Weights of a small masked spectrogram model: log mel input, encoder norm layernorm.
Rows from block 6 of the encoder of a small masked spectrogram model, named by matrix and row number. Rows with one number belong to one neuron. Each number is 128 + 32 x the weight over its row's rms, rounded and kept within 0 to 255. All counts start at 0. Numbers have three digits each. After the name is the row's rms in percent of the matrix's.
After each neuron's rows are labels from the 100 clips, of 14976, where the neuron reaches its highest value: "strongest on" is what is common among them. Only what is clearly more common there than usual is listed. The data: synthetic speech, music and everyday sounds put through simulated rooms and audio effects.
# fc1: MLP up (encoder.blocks.6.mlp.fc1.weight, 960x160), inputs 80-159
# fc2: MLP down (encoder.blocks.6.mlp.fc2.weight, 160x960, transposed), outputs 80-159

fc1.750 107:096139084126122160121120092126116063062105186096128149168095119118116154099091110126144143136063135146206091107093111073161116178140128139144067198104058137182151119085089160090127117129125138147141112148182076143058184075121185122103091114
fc2.750 105:160115171180104148125143149140139144088070118091130144144125097109118132166154119120061159083148136118143151129149099123153168102164200120123191104074113080131114122081169133148139103140137159130138105108135135109136125172072147117117145123
strongest on: dropouts

fc1.198 087:157183179086109121127111121133157139101081192188194098107088097178145151160143169048078115143146098154134165148138117150108108107158105130123096156143138117095131143107118111122108144104140097128087118155127096198124148188101124147184114117
fc2.198 096:124134100142134114099137099123105108074145137089146151066128131108121123135164101194116168139172094129091100120182126121055129157115139119091185087115051068138103101122215136140086106153093183169103177100149122093130170113122103143117138111
strongest on: dry; everyday sound

fc1.164 081:145082143147032120114159094162116136145086137126163117158176062118087138143102124127205142134115096100125138075127128087124089090125073120171099116200108125121161166130117151207068126134149126117101111148132114148149123140128206226134127099
fc2.164 076:125189090112152136140063161124155113131083106134170063118112167124131119070140124116167141142177046113135101151145087110124177086117166103138123111114132158161108091091182065059083064091100122109136192162182094145148150154193157122109184087
strongest on: dry; everyday sound

fc1.362 040:176144137154136150113143074083162122126150077128182182147138138166185123072114098143130130156109148151144123131094107126198127161084087126113107101085115159123149122178090151100035084114165117145107073096153117131114111125166151099154130173
fc2.362 038:132103081104161115076137181161123170176108109123112130154140161136147116110157072048102130130186072105095153126204143111083110130137140189149094132147162165142130160138055121133114181121130093119121092129130163123107076101127117055152120129
strongest on: dropouts; everyday sound; bit reduction

fc1.80 068:160189104114126160135140090133092084108204135122121092085138119165173064129105108168199145113123142128133127192147191083107103105098163111127122160091114141143163124160093083122086162138039100145080134129110120153174088131115160153121133142
fc2.80 064:070146136196111152134160146145139148161086137067140127112170117129094114117164199111093107109109116151075120121115117153129144177188107137075071095155148110104091171115133112186178127105057154118150134091093101092152107142106103159085116091
strongest on: dry

fc1.144 118:129144101111136130148139071140133079188150159143129244152126133145105172164210064124155171167123190171116079101113112096140105133112153126154060177134098168208175163101092146111182123162105168137091141123114115120110088135155148091110107103
fc2.144 132:143099157150114153144094124094143187090111090082090091118112108143173076128087115150077107082155116084109179162147159108142161078143138154116184092112140132072156076144163199172074116119108120151179084158125137114127147176090109139134139144
strongest on: everyday sound; dropouts

fc1.634 104:142153095128136128135128068121130141119090081101181086149140154100127091125150161102134198154136158149068125129154122140150189129189081092066173138124112127186152075095124125112112124107083130119102117110125152113119123078108222091104045118
fc2.634 112:196110160180158119153121108101154094148085094129148107130077111117062084123111128098214128101112168137106088085100126146140122091124112086134126130215088091113153153103144101118168133148106139094100129098123134101121130193161181138107169133
strongest on: dropouts; number of effects: 3 or more

fc1.435 098:114156076148160118084118129146104140115135158117160142147076090109104093117117097097070122095101163133146148152161112132058159120142194175123157142088113165172114151103134204103140051091087154102130141099186129134145158118064115125126113205
fc2.435 099:130127123194186120140159126111135178090133103128108152173115174131156137130054116084128146098140127142110153123122088155179128171138091115082113106107125118093044068183147125175091121067137120144081114130146107106122153128121107192160132028
strongest on: dropouts

fc1.739 093:101069089115123113158132149184130123152134138154078175134164192121114148089088192152085102131126099103102097122140094114152096065137139166118154085105148138106100157159056143096115102146157138102170083158123199193128111136162156075086135107
fc2.739 096:098101127119121170143118135041138200107105108137186151117128100158126088176133162177093089124158142140062111108200165123096064139151144134082104170138045177182125112134115089122131117078081130109158169110124063093183131137088119182112125109
strongest on: bit reduction

fc1.715 110:115147165143143095136108116156124115140134124134104136083155155108143203135119145139113114197110122181084161134177148133124125118082076169108127093120114156113210191072177118152155152115113094206095069098114164107145098121085198170119142118
fc2.715 095:161170119103121149123150143079160106144153120120205112157123085077169125135123107119131111128153103156160095112114143114120132154088125110124104156129126101135145101123113076140116097131125122094116158185125144069141163133128116092145175145
strongest on: band

fc1.443 155:148124074114174112145101119112131160078136117130102141093208169155081171132136116100118148124073150128126150140097092137155167161163129124095187079161127119091150122165139091117168098133133137174092104105100118104145196078098166167131111100
fc2.443 156:112156139112190106098144075109116093140117072103190158084113154126135167100120140105142119148182112097148141076110145139110116098108153116111144145078096168152123073093111176136152095118155156099134172038135153142123117147093122132124131120
strongest on: long reverberation; reverberation time: 0.6 to 1.2 s

fc1.520 072:135164185183112142164118146091168150081156134125120138097111106137156133120076172128134101079098145127125115138179098097163146066131116027091133147144117102154220172168099107074111095098153169144161121143071142107146095119127113115091194229
fc2.520 066:172151154127157078145126052089059068122155124118175106122085171148081160109097154156059183177112105153117140136169129121123134151120139103100167047129126164132126125111116117102112093199162141102120114095180160148164135117177114125140159121
strongest on: bit reduction; dropouts; number of effects: 3 or more

fc1.456 090:095137145114127155104139118138196143121104112092073110142139120197106149131113144141159144124095129090095052092115122144114125139104143134206121136135169105186122122135136115070148138149164120104127181123177150138157125068102088134110182136
fc2.456 103:170107118171161124130161117148162071185107115177128179143142083129154091105129037079113116133144158125088189156136151106096186130224187128173133161124153160130200151174147123129102111148131111160150131156117136118134119120117117086139099176
strongest on: band

fc1.59 156:164130068066135162126136128198097147105114164123181144131059135155138101143174163134135093153085155121117175060140153123098190083107128092145161107086093130215179084099111226116162103187189145127141071128108093155118149125099155108132121175
fc2.59 161:144107136133142134154097147076148132155130105126059140113200143178084118110098155148142117139143094090151117146102109174201153151093056054084130157222153088081163186159146099096092124134110086153123132152119073116138058099130113136150140101
strongest on: everyday sound

fc1.738 125:069121069119104113130093209157108139119068108175166145169106115149107198173077116112130163197141090110075102118188112098159103110178080182139153109066157150117127114126121135133082081179141140142155174118116127104185073111138167093146162124
fc2.738 112:075126155096118149162146110088171107111127144080091146088130110090131121132156117148107081093181228141207072132153128190122193198101076098151099140070112103116167111033173095099094160145161090137141144124114143154140194093138097137108107153
strongest on: long reverberation; far; band

fc1.498 055:153161057143060124096112096154151142166078132186140120067095165191157167085109138102110148145118173227086130053149124119135116108131091096117098118148125117158177100133081181178133110153101136156160145127128108108086069156143126092138163161
fc2.498 048:069041107055192081155124183130105163121122107078143127189152104118130114162123137079150162168145074184120142166133120152122138128055133109129161097106126133116159114217075102081168121168206139114143125115120134141132141088098168097122167141
strongest on: dropouts; dry

fc1.488 097:181064122083093175127080132107109183138157148108124203118081138151123154096098122179094204159087129134103110111139093139117090146154057176097154105133087129149118174191084090150113116120153137121145151124111160094152134137198086100118164133
fc2.488 095:093173177112122137117104182058128156136151154109133082086111132194120100101110137150086077103131075093199135091118115130107087146073073169145163150119127120125152142058145065136120146097076121149153151099171093147049124167154134114147163149
strongest on: drums

fc1.120 043:128163121143079171093162153131205116103083105171128195149109116157162106129113118180198160103094085173124124138111037136196096117125086107153051101067166121113119121158191110140128136121186162131111153160135150116117130178130085140136130104
fc2.120 048:133101143108097137096129086161124138131101110097122107151074138108148111165185127121138180105139147110065098149127073119162157071068095161159116113134071172121156162130095112050127143162134143110114075077083130113142140154095163138128085112
strongest on: dry; dropouts

fc1.409 108:161103152089120136116185207124097109135160095132132167151125106116195104111116091107123145122128139112131160090188187168107126113135124142112115105085122134148172069145136154145125166114121072096070127124151093143122128120140097138169109123
fc2.409 101:114168072180123116124084163097120124074150154115112142167130138189053112097097086145098084127156116120119162115153136134158090099101076086179113129135160152099080127135138105090152140147157156156133125112176156184166107164094101126160094151
strongest on: everyday sound; dry

fc1.459 089:179112172118146124120096152082183147094181151102128165145140109197138188159094194162083185147075097152126123133092112094155135186129147123182097090162104114075108153103090158102121071177127138108135110057135139152108154162121118124112109162
fc2.459 087:092117120099107074130178169090140171142153106144153160092117113115157160167121150133131126139133143139141146112114108141115141097125049192095083140157131140132143118194138082164158123104098124166106209164160175092185121106059099144145192115
strongest on: long reverberation; speech

fc1.30 054:086116106141097137083106151122105109108126108117107138160123096071075191091129052114211155156184087206119128128141149132106135072144174150097075115124111126179103156126083182135125091123083146146098080115169148113114132124128131102151133180
fc2.30 054:133108094107110132118112086151120156151104130079116135113154143107050166073107060088139091103136105140099133092136163157173086161119133137107105082120069118114120138192152130202189138164127126127145210137116129159190140117152097145168148130
strongest on: dropouts; tremolo

fc1.36 179:089093142120140096171136111118083077130091167142112141098188099114088166122140147142137085131126109176104152075159110192078138199147113136165109145099159143132086111127118133122150138108171131128161123158095137111080103106074152095097142148
fc2.36 158:116088159132141134146121104149103109099113138130165154174120084086020148106086143155170127149160135151119111122125140154180148151140056133156088108095175112132068150062106094113115211187141125096129135136098186161055153136103210103142123159
strongest on: everyday sound

fc1.245 073:133126146076090148109161098187091058126164118161136113155112079164161153137070161144091166101090124115139102103080157148174145104132161152106133146124129129168124136136121123110109111148125189113150126056177112144160169103096129097141145189
fc2.245 070:106149081149116076121147114123090127085134118138204126155109137126123123113154158149157110126068152152123160115156156138142099107112167133088176108138111132159111112119139160139139081136226151111114115087093152144141105148143151141150119144
strongest on: dry

fc1.159 137:129119133146138142062170109093117113138116141129157150149118122141101196122174120137174150115099097141120145144130092145102085190118130137106112116109192181168162106153126157164121141145155100115171084152170176167148084066124112138125120077
fc2.159 131:156168178118131155110082096087123115106113161127140110118169129082120113180152134148134102151131202114076105147068134128192087152143195114087072166106147099161070173071079135087087106134149089091102103119134121122096165105223137161121140100
strongest on: drums

fc1.62 104:116081093113058174119133091117129155096126134111115101064157153208132114118119194140084138135127188117099074126110154110129153116149149131122146155112124092119114129167166148112123110100122093170108147118147125120117166170156123121094118133
fc2.62 109:163095135128150121103120102096158075104148082096144103160109132106138074181136106219147126125140119069150133111101130080083081082134140139153163111158125231086142112100151168172127106147108163097133187103143145087078134172130129119162140157
strongest on: everyday sound; dry

fc1.404 104:117214141105157105193112151110079153132057092149180135125121111150181139147090123138127115143123083146105163138077133098150140090136128203155181114111109114172155123109080139138166100149191114066132080158176187124065193141108136158153127126
fc2.404 100:081118176136075113131075106084156147133162103162106131122188111117121137153070136092165143173105080119161133151166111183119095171190100129113147162174150114019132141192118089147148114142111127095086141123101114101123115134135096110099108138
strongest on: dry

fc1.510 111:108085109124079130120105096182157142157105123137186181097121119085126132109111161103137108124143109137117147153154139098154191127058169167125171127173190085138117120176116084144067121113094145125071096114157167138137157125187091159104112142
fc2.510 110:177130202129107139103171166119067168075152180119104115154144120151130108095156111100110106151136124112195096050084145095113126145142103117109152091137139170106071157078121135144131149094087113164138115114099121163187100096146170167128146123
strongest on: speech; dry

fc1.255 075:177155107144140126128106127149140120227142125101105158119147086097159158145104165175092165139060190112163144101121102128116127191139125145145108123123125154117133173129051153202057189137163030195092168150157098127110144128092140094117159148
fc2.255 078:112119098094143114136154159115088113120049169128109122190113163120148176141145139134117148131121133157160112080132089132136173074107187098161129093080126134164072167102186146163117111091046149130110098147140165107154129164142127146157127076
strongest on: dropouts

fc1.24 139:112086065131176115163176151181091159160142115132072071180146101152132129083107123136086111143116091143125190197107150133117129124146085161179181136143119143085081170104116135125127158162129108123152054162157132148151110133179096059125154155
fc2.24 131:147108155113101130150097130163145051166130140187168144142154136157180153102133147124139109110114110163076110132152056170145141114124162090214111179082160131185078179123087116079122180109119138074190151098119158163088126140095104105121112166
strongest on: dry

fc1.2 129:137149111116074138158142124117165121118133095128103085102185098213125094129097129149223141099097069159137098147101176120123127157058099156115095120116097101129176129089173095159135169115153168165123109176132133112129122093143128087111091139
fc2.2 125:105113149158110171197130144141164101128181135153159150086124119176104112067126110120074130202109083189118115149129135090212143181138097104138121105124115078165082089112149185110090088125137134166098136092115161121178084153084099159062120132
strongest on: drums; distortion; bit reduction

fc1.568 077:174116135133117157188132178146151074153136116126100114116095176124111118069176139146144118208148131140132130110101159081062127085090142181198168113200133083116024114115199105120118143136109130150097145116184160129126130110139085160186089091
fc2.568 087:143108118110172110167147131125170087136091151153107125091141176137123186117121094067167163110158153146174086113144076202067151094117138085098118115131153121165151138122151095094111151122147142120120124104167124127121162085119159158155112140
strongest on: speech; dry